{
  "encoder_arch": "jasper",
  "n_mels": 40,
  "hop_length": 160,
  "tokenizer": "char",
  "encoder_kernel_size": 11,
  "fusion": "cross_attention",
  "decoder_norm": "rmsnorm",
  "decoder_fused_qkv": true,
  "decoder_tie_embeddings": false,
  "muon_scale": "original",
  "adamw_lr_other_params": 0.0021,
  "steps": 3400,
  "epochs": 8.4,
  "weight_decay": 0.02
}
Rows from block 2 of the audio encoder, named by matrix and row number. Rows with one number belong to one channel. Each number is 128 + 32 x the weight over its row's rms, rounded and kept within 0 to 255. All counts start at 0. After the name is the row's rms in percent of the matrix's.
# convs0: first width-11 conv, stride 2 (encoder.blocks.2.convs.0.weight, 112x96x11), inputs 88-95, a 11 kernel for each
# convs1: second width-11 conv (encoder.blocks.2.convs.1.weight, 112x112x11, transposed), outputs 77-83, a 11 kernel for each
convs0.60 105 [107 118 106 106 122 126 134 133 108 119 105 146 145 130 126 134 116 110 107 110 118  90 136 129 135 106 134 165 135 107 109  95  44 120 112 117 116 140 160 156 157 130 128 113 153  89  94 131 158 116 115 128 165 139  87 142 129 115 125 122 145 159 146 132 129 165 101 106  62  86 130 132 153 110  95 125 127 146 196 228 145 185 209 151 118 111 174 128]
convs0.61 093 [121 116 124 130 138 121 119 136 149 141 106 177 126 129 150 147 145 132 136 115 123 145 109  64  85 125 132 125 162 193 198 169 150 115  92 127 123 142 105 121 147 154 123 136 109  92  70 119 110 164 161 187 146 126 122 150 170 146 125  92 107 109 126 123 107 113  98 116 127 147  95 100 136 133 136 142 157 133 118 109  45  49  91 170 164 135 130 133]
convs0.62 094 [134 135 134 116 119 141 149 166 181 188 179  89  89  89  95  83 103 127  95 119 107 126  93 119 104 110 118 140 134 179 150 157 164  88 115 112 109 103  98 110 113 156 137 140  81 128 137 166 140 166 182 166 142 139 136 102 106 123 145 176 146 157 171 169 157 141 111 125 141 124 136 114 129 143 137 156 147 157  70 122 146 173 154 136 141 131 125 108]
convs0.63 100 [116 146 141 147 145 148 141 138 115  91 124 134 124  89 110 123 119 128  95 125 103 122 119 130 173 111  92  79 132 154 109 108 197  95  91 109 122  91 102 126 154 137  81 100 171 148  85 100 122  91  84  47 119 123  92 115 119 112 107 135 161 147  99  93 137 144 150 130 127  95 139 108 112 158 143 156 161 106 153 192 184 144 113 130 104  55  85 191]
convs0.64 100 [112 125 119 131 133 109 111  85  92  83  96 137 119 149 145 129 137 121 120 142 148 190 141 128 134 111  76 148 177 148  92 130 121 107 110 120 122 105 112 139 114  96 105 138  71  87 116 121 158 156 105  50  51 109 123  78 102 143 140 170 169 152 129 110 130 113  44  74  85 132 178 195 157  97  83 143 150 131 138 162 186 145  96  63  75  74  72  32]
convs0.65 099 [143 132 106 120 111 131 122 124 110 113 132  86  88  98 111  98 100 104 121 164 204 176 157 142 101 119 154 163 130 129 107  93 108 118 126 129 131 148 141 146 124 139 146 141  84 138 163 151  74  77  84  82 108 108 130 110 125 114 101 109 127 139 113 137 144 131 145 180 194 178 141 149 155 164  99 109  64  57 112 136 168 209 198 183 196 123 154 180]
convs0.66 111 [ 97 109  96 118 124 122 128 112 125 143 141 129 110 109 114 113 106 109  99 122 105 115  98 126 126 108 137 120  44  31  91 159 152 105 113 115 110 134 123 116 104 126 150 149  88  58  93 149 127 168 182 162 144 119 131 119  90  70  86 129 123 143 146 127 118 131 103  65  85 121 144 123 148 150 119 131 109  68 132 112  58 142 174 165 155 127  87  74]
convs0.67 106 [149 164 131 105 121 146 162 134 115 115 141 103 120 102 113 119 127 119 146 129 116 153  84 129 155 106  81 101 143 157 135 137  64 113 134 126 127  93 115 109 146 143 154 122 123 136 103 137 181 198 161 108 117 153 181 139 134 124 114 133 156 146 133 130 134 150 115  75  54  75  83  83 117 139 148 164 133 146 154  99  80  67 155 126 102 110 139 146]
convs0.68 100 [106 122 161 141 140 126 122 124 160 163 174 141 125 122 113 141 141 149 131 125 124 120 155 116 125  98 146 149 127  83  39  90 140 116 114 130 134 145 155 134 139 118 121 112  88 127 161 193 146 150 199 107 105 112  69 124 111  98 111 150 179 182 186 166 151 132 150 116 144 176 233 224 193 152 143 129 146  51  75  78 121 153 159 145 146 132 120 128]
convs0.69 111 [155 138 141 149 136 122 120 113 115 141 166 115 116 107 102 106 104 109 117 130 123 118 108 113 133 158 166 215 182 132 100 116 116 136 121 130 124 123 121 124 110  93  88  99  94 166 208 206 192 112  98 106 141 195 200  69  94 116 116  98 110 111  94 104 119 133 129 127 171 192 144  87  34  80 146 154 150  83 105 105 102 134 149 120 107  79  99 109]
convs0.70 099 [110 116 111 112 146 123 138 128 110 115 126  79  99 109 119 135 131 172 171 161 141 109 110 114 120  92 125 151 195 152 166 147 149 122 124 140 136 106 124 121 117 117 119 118  36  55  52  83  94 110 119 152 128 148 139 129 143 152 151 148 142 145 143 127 101 106 150 129 155 124 167 146 186 157 139  89  89  98  90 119 133 155 139 147 138 183 157 140]
convs0.71 102 [123 112 124 127 110 107 125 121 133 128 134  91 119 131 135 136 123 113 122 150 149 165  79 132 114  80 115 122 145  98  75  88 109 105 101 107 128 120 108 111 102 131 137 135  85 146 156 182 145 106  75  94  86 160 122 152 160 147 149 148 166 143 147 166 164 181  82 129 140 192 187 116  60  68  77 113 162  51  96  91  74  78  91 104 120 167 177 143]
convs0.72 107 [128 124 137 137 146 136 147 138 147 112 107 120 134 132 126 123 114 107 103 108  80  87 127 117 113  96 117 124 143 112 150 167 158 153 139 140 144 140 141 133 115 106 137 133 207 201 165 158 150 126 119  95 101  79  79 130 129 148 161 166 152 135 139 123 110 128 137 109 138  97  81  83  67  86 120 181 240 128 124 166 157 182 171 176 173 136 147 109]
convs0.73 111 [111 115 131 133 147 138 125 111 133 116 131  94 133 150 146 125 106 116 137 148 128  91 176 141 175 169 173 164 130 118 101  90  99 120 137 132 127 132 143 124 116 109 109  98 186 194 165 141 112 114 138 131 112 167 147 123 104 107 116 125 109 128 129 123 122 124 172 158 140 102  69 143 133 164 178 171 171 177 123 122 116 121 140 113 139  82  81 117]
convs0.74 098 [138 151 141 117 101 104 118 149 129 127 104 210 171 171 146 130 113  97  88 107  99 112 120 151 150 106  81  75  93 147 181 167 149 154 142 179 159 163 127 113 125 118 118 129 191 215 167 135 128 112  58  56  76  73 126 130 124 156 159 154 146 123 102 124 137 125 118 162 143 161 182 125 121  89 141 156 153 121 109  77 113  74  66  91 129  95 187 152]
convs0.75 102 [122 100  94 101 102 101 117 122 118 122 136 148 154 170 140 113 129 124 122 111 143 134 146 137  99  88  98 126  92  60 131 133 165 173 138 150 144 167 153 161 140 139 130 147 130 149 137 103 157 182 142  89  96 146 118  91  87 108 122 153 124 107 102  83 100 103 137 115 131  98  73 114 181 113  88 108 131  86  53  79 139 228 198 120  99 130 138 117]
convs0.76 097 [125 131 163 164 121 116 140 155 141 146 140 150 136 127 118  84 116  87  96 113 141 175 101 101  64 134 116 107 134 106 126 130 141 113  89 107 122 147 150 128 118 121 130 135 181 201 179 146 128 155 150 128 126  94  89 156 127 148 106  98 101  93  98 126 101  92 123 123 122 128 140 122 112 156 190 197 214 193 129 116 116  81 100 154 124 134 168 108]
convs0.77 105 [ 72  87  94 121 128 135 117 121 131 149 103 142 127 121 127 123 117  93 120 111 117 156  88 107 157 127  98  82  88 116 146 149  85 157 154 137 121 123 147 127 116 122 122 132 125 110  82  93 101 142 151 131 101  56  93 143 156 145 150 161 121 131 152 131 107 118 192 150 119  94  97 175 243 209 155  80 170 110 133 141 172 148 139  78 107 118  92 108]
convs0.78 109 [140 118 113 141 132 131 140 142 132 105  91 128 101  96 119 142 158 142 126 136 125 147 115 119 120 129  64 103 188 211 155 110 108 134 151 152 154 136 124 133 134 136 155 174 111 121 144 164 164 159 122  92  93 125 152 117 133 112 124 117 142 162 114 100 107  99 127 125  77 123 145 136 147 127 113 161 161 121 168 105 126 105 151 194 182 126 100  72]
convs0.79 110 [128 120 134 153 173 150 133 120 147 149 154 130 119 127 127 126 142 147 158 153 126 125  75  79  64  56 101 136 135 104 108 130 132 144 130 114 111 113 130 141 164 145 115 127 122  94 166 184 174 118  59 124 205 216 192 140 112 126 154 147 139 105 113 138 145 167 156 107  88  86 125 118 142 142  98 107 143 117 109 125 132 134 146 167 117 147 191 163]
convs0.80 099 [115 135 148 160 122 148 152 138 135 142 122 125 103  72  93 118  98 129 124 150 133 137  84  61  88 105  85 130 104  95  79  99 135  98 105  89 115 157 118  94 125 112 133 120 123 144 153 140  54  52  98 154 176 175 132 142 151 168 158 138 116  91 115 126 144 144 165  92 154 149 152 114  78 117 117 138 119 190 189 193 105  97  71  67 113 120  97 131]
convs0.81 098 [128 125 104 100 111 123 130 114 100 122 110 120 138 186 170 156 165 132 144 150 139 100 143 122 120 124 143 161 131 112 120 153 102 128 146 149 170 149 151 137 125 127 133 124  86  55  71  79  85 116 133 119 129 168 183 131 131 101  59  61 106 109 127 141 127 162 142 125 147 102 111  88  85 147 116  88 101 170 184 136 114  65  80  88 122 168 173 160]
convs0.82 100 [165 162 136 130 117 118 147 143 168 157 146 154 137 116 118 106 123 122 107 113 119 116  66 111 151 172 109  37 128 160 154 110 136 125 130 137 130 113 105 119 135 131 131 141 119 128 114 131 111 168 160 135 141 144 128 143 145 132 116 123 138 118  80  95 124 131 153 145 189 149 145 169 124 125 126 111 122  95 129 206 208 162  79 134 126  85 107 153]
convs0.83 093 [136 118 124 116 147 134  94 104 114 158 169 102  94 114 129 115  94 106 126 149 129 143  75 127 142 145 138 127  80  61 118 134 163 123 140 146 133 130 124 113 122 131 135 153 159 147 158 179 107 131 193 248 191 145  70 168 133 140 150 159 143 139 140 146 140 101 114 112 149 137 124  85 110 143 137 127 138 161 132  84 111 119 125  84  83 137 133 141]
convs0.84 093 [132 138 130 130 107 123 124 140 151 133 141 129 170 144 130 119 120 138 143 149 139 148 162 141 142 153 134 102  73  48  83 118 148 149 120 113  92  92  89  86 118 143 129 112 145 148 158 155 107  93 103 160 137 142 130 119 108 140 146 138 126 106 122 128 144 116 133  83  89 146 149 139 171 230 179 167 154 109 110 133 115 134 134 140 142 106 104  59]
convs0.85 094 [137 141 131 103  96  97 102 118 118 135 150 148 151 154 147 122  94  91  73 106 117 119 166 137 161 101  97 106 119 107  31  88 141 114 126 137 131 146 130 140 136 104 123 137 208 169 115  81  51  81 109  80 164 135 110 129 161 133 121 159 166 145 183 148 164 171 191 138  90 144 139 135 167 201 148 156 183 138 149 154 114 137 124  72 126 106 116 165]
convs0.86 102 [139 154 142 142 107 104  83  81 118 121 130 155 138 144 105 112 117 156 171 183 176 179 139 206 228 147 110  80  75  84 132 173 185 124 120 143 118 109 106 119 112 116 135 145 147 115 114  91 147 118 138 114 149 130 126 104  95  85 103  92 134 139 146 135 136 109 119 105  87 105 105 150 169 144 132 127 101 118 161 167 135 142 143 147 132 140 109 116]
convs0.87 110 [112 122 137 132 141 145 148 159 147 141 138 140 128  99 134 154 156 155 153 136 118 110  61 103 133 148 171 171 150 122 122  78 105 115 132 128 103 116 134 137 126 109 111 132 111  86 115 147 158 150 148 136 104 150 189 126 147 154 135 149 135 148 152 158 141 124 189 150 161 169 175 161 137  92  41  48  90 108  63  82 127 146 176 161 166 198 176 155]
convs0.88 107 [142 148 137 111 115 114 104 130 145 123 107 149 128 102  99 110  96 108  80  82 104 137 142 154 160 168 146 131  98 128 125  94  69 133 126  95 151 154 164 149 141 138 130 111  95  89  32 103 171 180 145 109  82  76  70 147 119 138 153 151 162 155 134 119 112  97  61  44  96 131 182 255 176  77  92 103 122 147 127 123 173 109  71  90 119 142 111 104]
convs0.89 107 [167 178 149 141 131 137 147 139 124 150 146 137 116 141 131 113 105  84  89  96 119 139 154 164 131  81  94 149 153 143 139 148 150 141 129 134 140 129 139 145 132 138 123 138  54  86 137 165 152 103  73  79 126 172 163 137 107 118 123 148 142 121 119  94 101 116  79  75 107 151 179 142 110  75  73  82 119 144 175 130 118 139 175 164 110 144 107  79]
convs0.90 092 [149 138 152 149 162 154 150 146 153 126 121 110  91 100 102 117 154 170 162 159 135 131 150 102 113 119 109 119 104 133  98 131 122 138 148 137 139 144 157 161 134 144 148 144  66  52 112 132 125 107 130  88 123 112  84 146 162 154 152 136 125 127 116 119 104 117 119 142 114 161 145  91  89  95  53 104 101  82  89  91 116 124 102 114 161 115 140  96]
convs0.91 097 [141 140 129 121 111 125 112 123 129 153 164  86 116 139 163 176 149 139 138 110 118 144 133 142 165 156  79 135 155 106  59  57 112 102  87 103 126 161 130 127 111 119 112 116 100 131 137 144 182 166 162 128  58  70 100 124 168 187 157 147 128 118 128 157 154 142 104  95  85 101 113 122 111  92 139 190 169 129 115 162 170 113 103  89  97 110 117 127]
convs0.92 096 [158 139  98  91 106  88 107  98 127 129 121 193 177 169 162 136 127 145 134 118 121 103 145  89 111 128 169 197 170 190 176 124  92 137 128 125 127 115 131 148 171 160 161 159 171 169 119 160 199 182 176  96 112 108 126 121 114 105 127 141 158 158 155 114 143 146  93 140 153 120 152 142 123  88  76  49  57  93 119  81  92  83 100  78  91  98  82 152]
convs0.93 097 [114 113 135 111 124 120 126 119 116 133 113 100 112 121 131 108 100  96 109  90 102 116  83  92 120 130 147 169 158 188 197 199 184 139 108 140 114 154 121 100 111  91 106 107  48 131 145 100 130 110  94  84 111 145 126  72  91 111 108 116 122 127 127 120 120  93  99 130 146 140 140 127 117 105 113  95  83 104 106  62  84  52  92 108 110  79 127 138]
convs0.94 094 [108 117 101 120 129 112 136 116 139 139 154 147 153 152 145 133 111 132 123 141 172 149 134 168 199 209 143 144 155 184 169  95  69  98 112 146 138 133 105 101 124 136 121 135  94  79 115 144 167 112 107 113 158 112 121 110 137 155 156 169 202 196 157 155 152 157  76 145 132 116 144 159 127 141 146 129  78  97 131 154 152 126 153 145 159 143 119 127]
convs0.95 093 [159 152 147 146 148 116 136 134 149 137 147  96 100 119 125 125 104 106 108  94  98 130 167 166 158 137 157 135  69  99 137 100 109 148 149 126 130 131 115 111 108 106 112  70 166 153 191 184 194 118  95 115 110 152 152 148 157 136 150 118 122 135 124 134 125 114 119 134 146 122  97 124 139 135 145 148 116 104 122  83  68 128  98 155 133 128 140  79]
convs0.96 098 [120 119 118 119 131 124 111 120 117 135 108 117 104 122 139 126 145 145 129 127 108 115 167 154 130 150 168 160 145 143 136  73  54 130 167 136 124  96 106 105 131 142 127 104 124 123 134 162 156 143 150 108 119 112 155 157 133 116 125 132 137 105 125 155 142 155 119 168 150 143 141 138 140 143 119 124 182 104  89 124 123 126 159 149 143 156 136 132]
convs0.97 105 [142 142 146 168 154 141 141 147 163 148 133 124 121 125 140 139 114  99  92 118 138 148 117 117 113 129 161 124 112 128 141 130 108 143 147 152 145 117 114 136 134 131 142 149  82 104 164 171 106 108 124 148 121 152 140 116 129 135 130 162 149 111 135 155 164 163  81 127 146 173 116  77  78  90 109 135 191 147 140 106  56 110 165 105  92 110 136 112]
convs0.98 096 [100 107 110 109 126 128 132 130 124 135 116 186 187 182 137 146 127 134 140 157 180 173  89 100  93 115 125 135 106  83 143 175 194 115 136 130 132 109 126 120  95  93 113 122 146 127 128  97 106 111 145 134 165 153 110 126 115 109  98 101 109 134 149 155 121 110 141  91 100  67  50  45 112 144 163 155 126 174 127 103 129 118 102 110 160  76  41  96]
convs0.99 100 [109 124 114  92  87 121 133 117 121 122 123 164 188 167 173 158 137 107 106 108 130 146 196 171 113  92 116 111 134 140 154 165 155 104 126 126 132 123 121 112 123 133 115 130 122 176 176 154 160 104 125 103  97 168 125 136 126 134  94  94 135 134 116 105 105 111  70  63 120 170 208 196 134 141 124  78 100 121 145 139  68 113 119 120 181 124 132 141]
convs0.100 096 [109  98  96 108 116 118 107 114 115 137 127 117 103 106  88 125 118 121 120 127 124 118 136 102 156 126  76 110 158 118 126 116  47 124 110 103 123 128 135 117 125 121 109 132 154 147 102  69  91 151 129 133 134 100 109 121 118 147 156 121 136 117  94 117 121 120 149 101 123 160 158 158 133  92 112 144  93 110  94 104  89  94  57 110 117 187 227 204]
convs1.60 108 [139 107 132 138 135 152 152 237 104 105 112  95 107 161 128  95 202 114 116 124 124 159  83  94 116 119 143 145 117 151 115 162  92 155 193 107 129 171 140 120 137 182 165 151 132 136 121 161 135 115 137 110 141 116 149 184 157 129 172 136 107 181 133 124 153 134 110 147 182 118 125 211 191 175 149 131 117]
convs1.61 079 [127 126 142 121 158 131 151 137 105 128 162 124 123 149 133 126 141 173 178 172 170 224 140 147 124 148  95  96 118 103 116 152 160 216 155 155 134 138 173 173 123 123 115 107  62 146 155 177 116 117 132 130 149 141 112  92 133 129 111 136 164 107 113 102 139 126  94  79 115 147 124  69 150 131 154 157 153]
convs1.62 092 [121 107  76 151 152 126 147 129 129 112 149  66 122 129 134 109 138 141 152 161 187 191 130 126 111  94  95 125 134 138  82 108 150 157 150 168  99 121 132 145 123 111 117  42 107 142 118 135 127 127  99 124 115  89 105 169 126 140 142 160 144 140 149 133 129 142 103 122 133 133 132 113  81  80 160 171 140]
convs1.63 102 [114  82 120 169 147  96 164 128 157 119  61  64 104 145 155  61  92 147 138 175 145 139 139 144 167 133 142 115 127 167 120 119 176 140 164 113 122 157 156 149 138  53 119 125  99  85  98 125 194  77 134 157 138 135 137 145 115 103  94 102 102 130 150 114 146 128 112 124 182 145 109 154 159 116  96 138 107]
convs1.64 109 [116 154 158 122  78 115 241 168 151 134 114 134 153 138 169 191  70  54 115  97 129 176 127 136 172 117 139  97 139 120 151 162  87 131 117 133 162  98 159 115 188  85  75 136  77 113  82  79 180 185  81 116 127  98 121 137 144 180 185 162 172 141 142 158 138 178 125 124 132 107 106 149 175 143 115 103 119]
convs1.65 084 [106 160 123 180 164 112 107 180 125  96 172  53  55  30  60  77 101 137 108 104  62  82 102 122 169 144 110 130 124 128 137  98 108 151 182 114 119  54 172  85 196 149 146 129 111 133 106  91  78  98 118  95 121 135  99 119 151 156 157 160 149 105 151 154 152 128  75 163 146 136 149 125 115 122 133 160 130]
convs1.66 113 [110  94 137  62  71 185 104 157  83  90 138 209 102 121 113  70  88 185 211 123 117 149 101 146 138 111 142 173  94 140 186  89 169 163 136 146 119 131  88 160  87 118 129 130  98 121 121 117 148 154 132  92 128 125  57 142 115 122 154 119 148 147 152 141 147 139 144  91 103  86 115 126 105 140 130 111 124]
convs1.67 109 [178 107 149 151 108 104  99 127 110 129 103 130 142 162 101 103 140 135  66  96 137 135 159 156 126 151 145  95 156 133 143 133 109  97  93  95  78  86 102 136 143 147 183  97 117 136 123 129 127 137  95 191 173 130 163 154 172 154 152 145 152 130 140 147 108 138 140 177 119 112 151 144  64  92 119  84  48]
convs1.68 102 [ 95  96 143 129 121  85  80 105 115  73  79 148 161 122  93 108 103 131 189 182 202 106 126 132 146  98 117 136  90 160  94 127 173 155 117 102 136 143 116 130 135 130  71 118 150 103 118  86  64  83  83  89 120 100 157 126 130 123 100 102 129 136 105 117 136 121 128 103  66 103 118 133  92 114 110 122 114]
convs1.69 109 [118 108 115  94  51 155 164 150 130 132 146  97  62  63  68  60  93 128 131 138  68 123 170 158 110 116 157 180 170  99 118 106 165 131 167 185 123 154 121 115 113  90 108  66  92 110 148  93  76  88  88  97 115 163 197 129 101 106  88 130 133  69 147 128 172 153 120 155 132  91  92 118 119 128  90  61 142]
convs1.70 094 [148 145 127 188 134  90  76 178 157 143  60 105 114 144  97 120 130 108 114 130 108 109  77 139 162 145  98 127 114  89  87 107 144 133 142 121  78  96 153 144 154 130 137 119 112  74  80 129 155 100 182 128  91 139 157 156 138 150 162 168 119 138 117 111 148 129  89 152 153 125 130 153 164 127 152 124 112]
convs1.71 081 [ 54 133  95 142 169 155 127 144 153 181 159 125 108 107 107 119 124  89 110  74  55 142 108  83 132 109 126  87 102 108 105 143 132 104 162 196 166 132 123 143 152 126  83  66 124 145 138 102 114 156 109  65 109  98 116 110 101 106  92  81 110  80  88 121 113 107 181 152  97 122 123  97 117 121 130 134  99]
convs1.72 133 [118 159 157 163 135 152 105  60  73 166 143 167 155 134 108 149 145 108  96 119 136 154  77  96  75  76  72 136 129 140 169 185 205 130 100 140 122 161 156 139 118 100 143 122 163 158 133 152 184 189 137  88  96  87  75 124 151 137 118 146 100 100  95 124 140  85  93  99 112  78 103 152 140 108 102  84  84]
convs1.73 120 [123 142 109 100 121 137  74  36 152 126 123 142 149 133 126 126  89 118  96 100 127 153 183 182 139 148  97 109 125 122 144 114 176 176  70  95 100 126 108 119 100 125 124 166 158  90 135 169 146 140 110 157 149 151 133 112 113  93  87  89  88  97 103 121  90 105 144  86 127 116 115 109 149 172 123 119 144]
convs1.74 090 [ 90  72 139 165 179 133 157 137 126 128 128 192 174 133 140 175 159 144 120 165 158 166  89 107 130  85  62 126 147 144  97 160 117 175  98 115  72  90 126 140 133 107 153 143 130 112 140 110  96  98 115 139 155 152 128 121 165 114 129 128 137 131 136 158 147 132 154 147 149 127 116 113 126 152  92 135  83]
convs1.75 108 [145 130 122 147  96 121 253 124 152 104 147 116 171 130 205 234 119 115 193 161 131 116 125 102 164 126 144 141 167 137 102 154  96 127 102  57 174 113 106  84 152 130 149 180 140  70 142 141 160 135  98 142 142 193 191 107 177 150 157 149 172 176 137 163 143 151 150 114 169 141 102 173 104 129 124 167 107]
convs1.76 093 [108  85 149 192 107 100 155 126 110 135  93  78 106 105 128 148 100 106 113 106 108 144 131 143 132 173 104 113 126 105 158 114 111 118  95 138  78 168 128 120 185 166 178  82 179 154 152 150 139 125 151 178 100 120 153 102 151 226 160 177 142 140 163 143 145 149 190 194 149 127 121 123 160 194 203 140 183]
convs1.77 107 [ 83 124 136  77  81 131 136 135 182 118 100 109  97 138 134 129 173 195 112  75 118  77 132 134  96  84 113 123 158 200 133 130  97 152 145 151 181 133 126 142  85 101 104 104 179 140 105 114 144 106 115 149 155 136 182  72 136 116  74  95 100  96  96 123 110  79 167 105 123  98  86 104 140 120 126 121 162]
convs1.78 145 [109 116  99 132 149 108 166 119 140  73  94 100 145 167 139 222 150 183 155 121 127 140 133 114  99 132  82  89 100 150 165 167 158 140 132 122 144 168 115 201  61 112 150 105 138 131 166 126 140  73  76 117 187 145 209 133 105  68 141 139 142 142 113 132  95 105 111 102 151 152 198 133 116 159 127 102 120]
convs1.79 120 [162 139 100 117 114 118 118 173 111 106 142 135 151 152 122 114 115 119 151 143 113 169 167 148 185  95 120 139 168 189 113 134 131 122 133 109 138 126 134 118  97 126 124 115 114 186 134  87 134 149 141 124 190 126 133 171 166 131 144 129 124  80 134 148 135 129 137 103 130 141 116 194 152  92  96 127  75]
convs1.80 082 [138 108 146 131 121 119 111 202 155 144 126 171  92 141  66 212 235 116 180 158 129 138  79 162 146 150 148 108 129 151 171 158 124 136 156 116  81 149  69 151 146 197 174 111 146 147 136 164 134 101 127 120 121 109  98 167 121 127 158 166 149 135 167 127 139 123 173 146 122 125 172 168 145 131  97 127 134]
convs1.81 129 [148  91 108 134 118  99 111 122 128 146 154 115 127 186 165 118 187 159 157 138 173 189 129 101 121 147 154 112 113  73  63 132 133 173 172 179 140 172 196 107 159 186 145 170 107 150 144 129  74  93 154 113  86  82 114 129 141 112 135 147 118  88 102 112 101 127 123 105 111 124 120 138 128 173 123 118 139]
convs1.82 083 [138 149 155 108 132 150 201 123  93 148 120  94 156 163 201 201 138 135 117 133 108 105  89 126 165 149 147  88 128 153 148  87 121 129  93 141 113 119 137  43 163 120 107 129 166 134 162 128  84 161 132 116 127 116 137 151 160 151 143 164 126 156 112 114 124 142 188 176 146 162 134 100 147 194 145 142 145]
convs1.83 095 [110 178 153 166 186 157  99 112 125  56 101 195 132 154 110 148 171  94  99 120 148 193 130 135 149 146 111 146 112 150 164 156 128 111  94 140 180 185 124 126  87 127  95 102 165 109 141 174 171  89 109  79  88  84  96 131 165 162 166 117  89 103 118  87  83 133  93  87 139  80 128 154 124 150 131 136 138]
convs1.84 072 [188 137 115  96  68  83 147 166  84  96 139 177 144 184 143  74 113 133  80 172 134 156 152 143 149 150 178 184 102 159 170 173 176 145 111 166 142 145 140  92  86 154  64 144 222 219 143 124 134 123 112 122 178 126 106  91 138 114 114 119 128 132 126 137 138  99 173 163 152 132 129 126 149 127 183 151 107]
convs1.85 075 [147 103 155  88  99 192 145 136  89 134 170 113 129  86 124 102 132 100 125 127  87  88 152 160 104 121 196 115  62  94 108 131 168 101 151  89  90 125 147 142 117  99 161 137 184 180 181  98  95  80 119 121 134 129 137 161 139 119 139  97  92  74 132 137 119 152 136 118 137 153 128 120 148 155 140 148 111]
convs1.86 096 [158 115 110  75 154 136 111 162 157 133 139 144 155 125 136  97 126 129 103  53  89 134 109 161 125 123 138 116 162 100 116  78 167 156  89 105 101 154 120  92 158 158 134 132 108  83  73  87 125 171 188 204 208 166 150 161 167 156 125 153 157 164 166 147 135 169 141 138  94 124 101 153 131 173  95  98  92]
convs1.87 152 [191 151 162 182 121  81  73 122 188 131 139 157 152 132 121 130 133  99 110  89 129 141 137 105 136 173 213 180 167 125 142 155 160 109 117 141 115 176 149 145 147 113  75  97 141 137 135 156 184 164  75 100  95 104 130 138 122 113 148 167 152 168 158 152 189 206  72 132 130 105 120 138 122 182 156 128 119]
convs1.88 128 [104  93  74 115 149 128 121 103 117 112 113 130 147 156 116 133 136 179 136  66 137  72 118  64 114 138 122 108  75 178 142 150 167 170  89 131 152 144 143 110  84 127 159  88  77 105 126 120 128  77 109 187 167 137 202  94 116 114 113 143 137 119 116 168 114 149 128 114  76 126 127 116 141 149 159  76 113]
convs1.89 105 [142  86 171 107 151 124  93 183 100 150 115  80  97 143 127 128 102 109 149 142 127 129 198 167 119  69  94 111  92 112  92 104 124 136 126 109 154 141 132 204 104 135 118 107 109 126  96 157 177 150 125 152 138 124 149  78 106 110  92  87  95  84  88 110 103  85  42 117 151 111  77 135 127  74 154 144 139]
convs1.90 070 [148 107 112 154 128  55  78 125 136 103 103  86 119 161 113  94  86 134 159  94 102 109 103 113 145 114 113 143 195 191 150 148 114 151  99 130 127 139 152 153 131 186 167 133 119 110  89  87  88 128 156 141 108 140 137 105 109 114  49  82 113  97 113 120  86 123 119 124 124 118 135  59  98  69  85 108 124]
convs1.91 100 [190 171 101 120 189 106  99 126 169  78 134 129 143 156  99 137 113 128 148 205 153 139 139  95 107 127 133 107 101 166 156 103 112 129 153 138 129 141 186 116 145 106 140  68 109 103 161 107  81 133 149 153 109 105  57 108 166 144 126 145 156 157 163 143 166 153 139 103 114 159 172  90 176 134 126  71 135]
convs1.92 111 [100  95 150 159 109 118 116 110 167 140 117 162 183 151 135 130 133  89 118 132  47  38 109  96 123 120 149 180 171 134 115 158 120 101 107 111 134 114 129 146 138 106  91  62 141 131 130  71  87 110 130 157 160 149 105 146 156 139 178 142 139 144 157 155 168 206 178 148 147 121 135 111  94 137 124 113  95]
convs1.93 081 [ 71 142 154 125 123 117 140 132 104  81 100  74  98 128 113 144 120  87  73 104 134 124  78 133 124 144 151 124 127 112 103 111 143  90 110  94  96  82 152 168 193 144 137 114 153 136 171 225 218 152 137 111 144 145 179 100  88  73  87  72  61  67  93  98  90 125 119  84  94 156 129  76  88  80  94  98 147]
convs1.94 065 [100 127 124 144 148 131 135  98 125  94  71 142 146  70 104 142 157 160 180 153 144 164  87 145 143 137 164 158 150 133 165 174 211 134 111  80 101 179 126 133 119  91 129 152  90 100  95 141 153 165 139  59 107  70 143 125 112 126 130 110  64 104 118 161 167 130  87 128 138 125  72 117 181 124 115  92 134]
convs1.95 077 [119 109  96  79 125 133 156 150 138 164 129 158 148 255 209 114  89 118 130 119  85 130  95  99 134 150 141 198 176 116 137 207 151 139 103 146 175 162  99 100 126 122  98  54 190 161  95  60  87 101 178 121 145 164 136  83  94 137 143 133 105  96 117 170 170 144 166 197 140 123 170 133 144 124 134  88  90]
convs1.96 111 [155 161 133 174 128 162 135 179 109  44 147 199 178 150 161 159 120 168 135 113 158 127 158 136  82 145 149 167 153 108 118 132 187 112  93 134 127 130 102  94 105 134 113 112 156 117 158 115 157 203  91 121 153 172 156 175 185 158 142 135 159 141 128 157 185 172  81 165  88  84  93 126 136 103 103 125  80]
convs1.97 103 [151 100 123 150 191 161 104 176 136 105 123 170  67 122 153 176 254 126  80 142 144 152 124 122 128 148  41  94 113 200 135 133 164 136 135 120 109 143 113  86 124 103  91 127 103 166 181 103  72  99 137  96  90 152 116  63  99  78 139  92  98 120  94 129 102 104 162 113 180 161 156 100 103  62  47 121 112]
convs1.98 089 [134 143 152 156 145 155 162 126 137 140 141  80 108 112 108  89  84  78  79 145 144 107  72 163 105 150 114 121 173  88 169 160 215 143  93 106  86 128 162  74 119 121 146  89 140 149 107 120  82  65 144 155 129 198 141 157 120 111  85 111 124  80 134 131 120  94 152 169 136 131 142 128 205 209 164  53  99]
convs1.99 111 [146 174 166 131 138 151 111 157 141 169 134 192 147 165 133  40  65 166 140 116 121 188 103 128 117 102 135 116 162 166 160 144 102 151  93 149  31  52 102 132  77  66 116  77 153 149 133 187 212 109 104  70 121  89  93 156 173 166 151 156 133 113 125 108 133 145 114 119 124 131 100 111 194 160  98  96 116]
convs1.100 096 [123 203 224 123 152 144 155 164 180 157 152 126 148 113  82 147 122 110  93 106 152 144 111 198 129 128 122 181 161 142 117 155 134  88 107 136 157 167 110 181 150 124 129 104 181 181 128 186 119 103  69 136 116 101 149 178  96 111 170 154 137 134 141 175 152 105 132 128 160 121 116  62 116 126 132  99  67]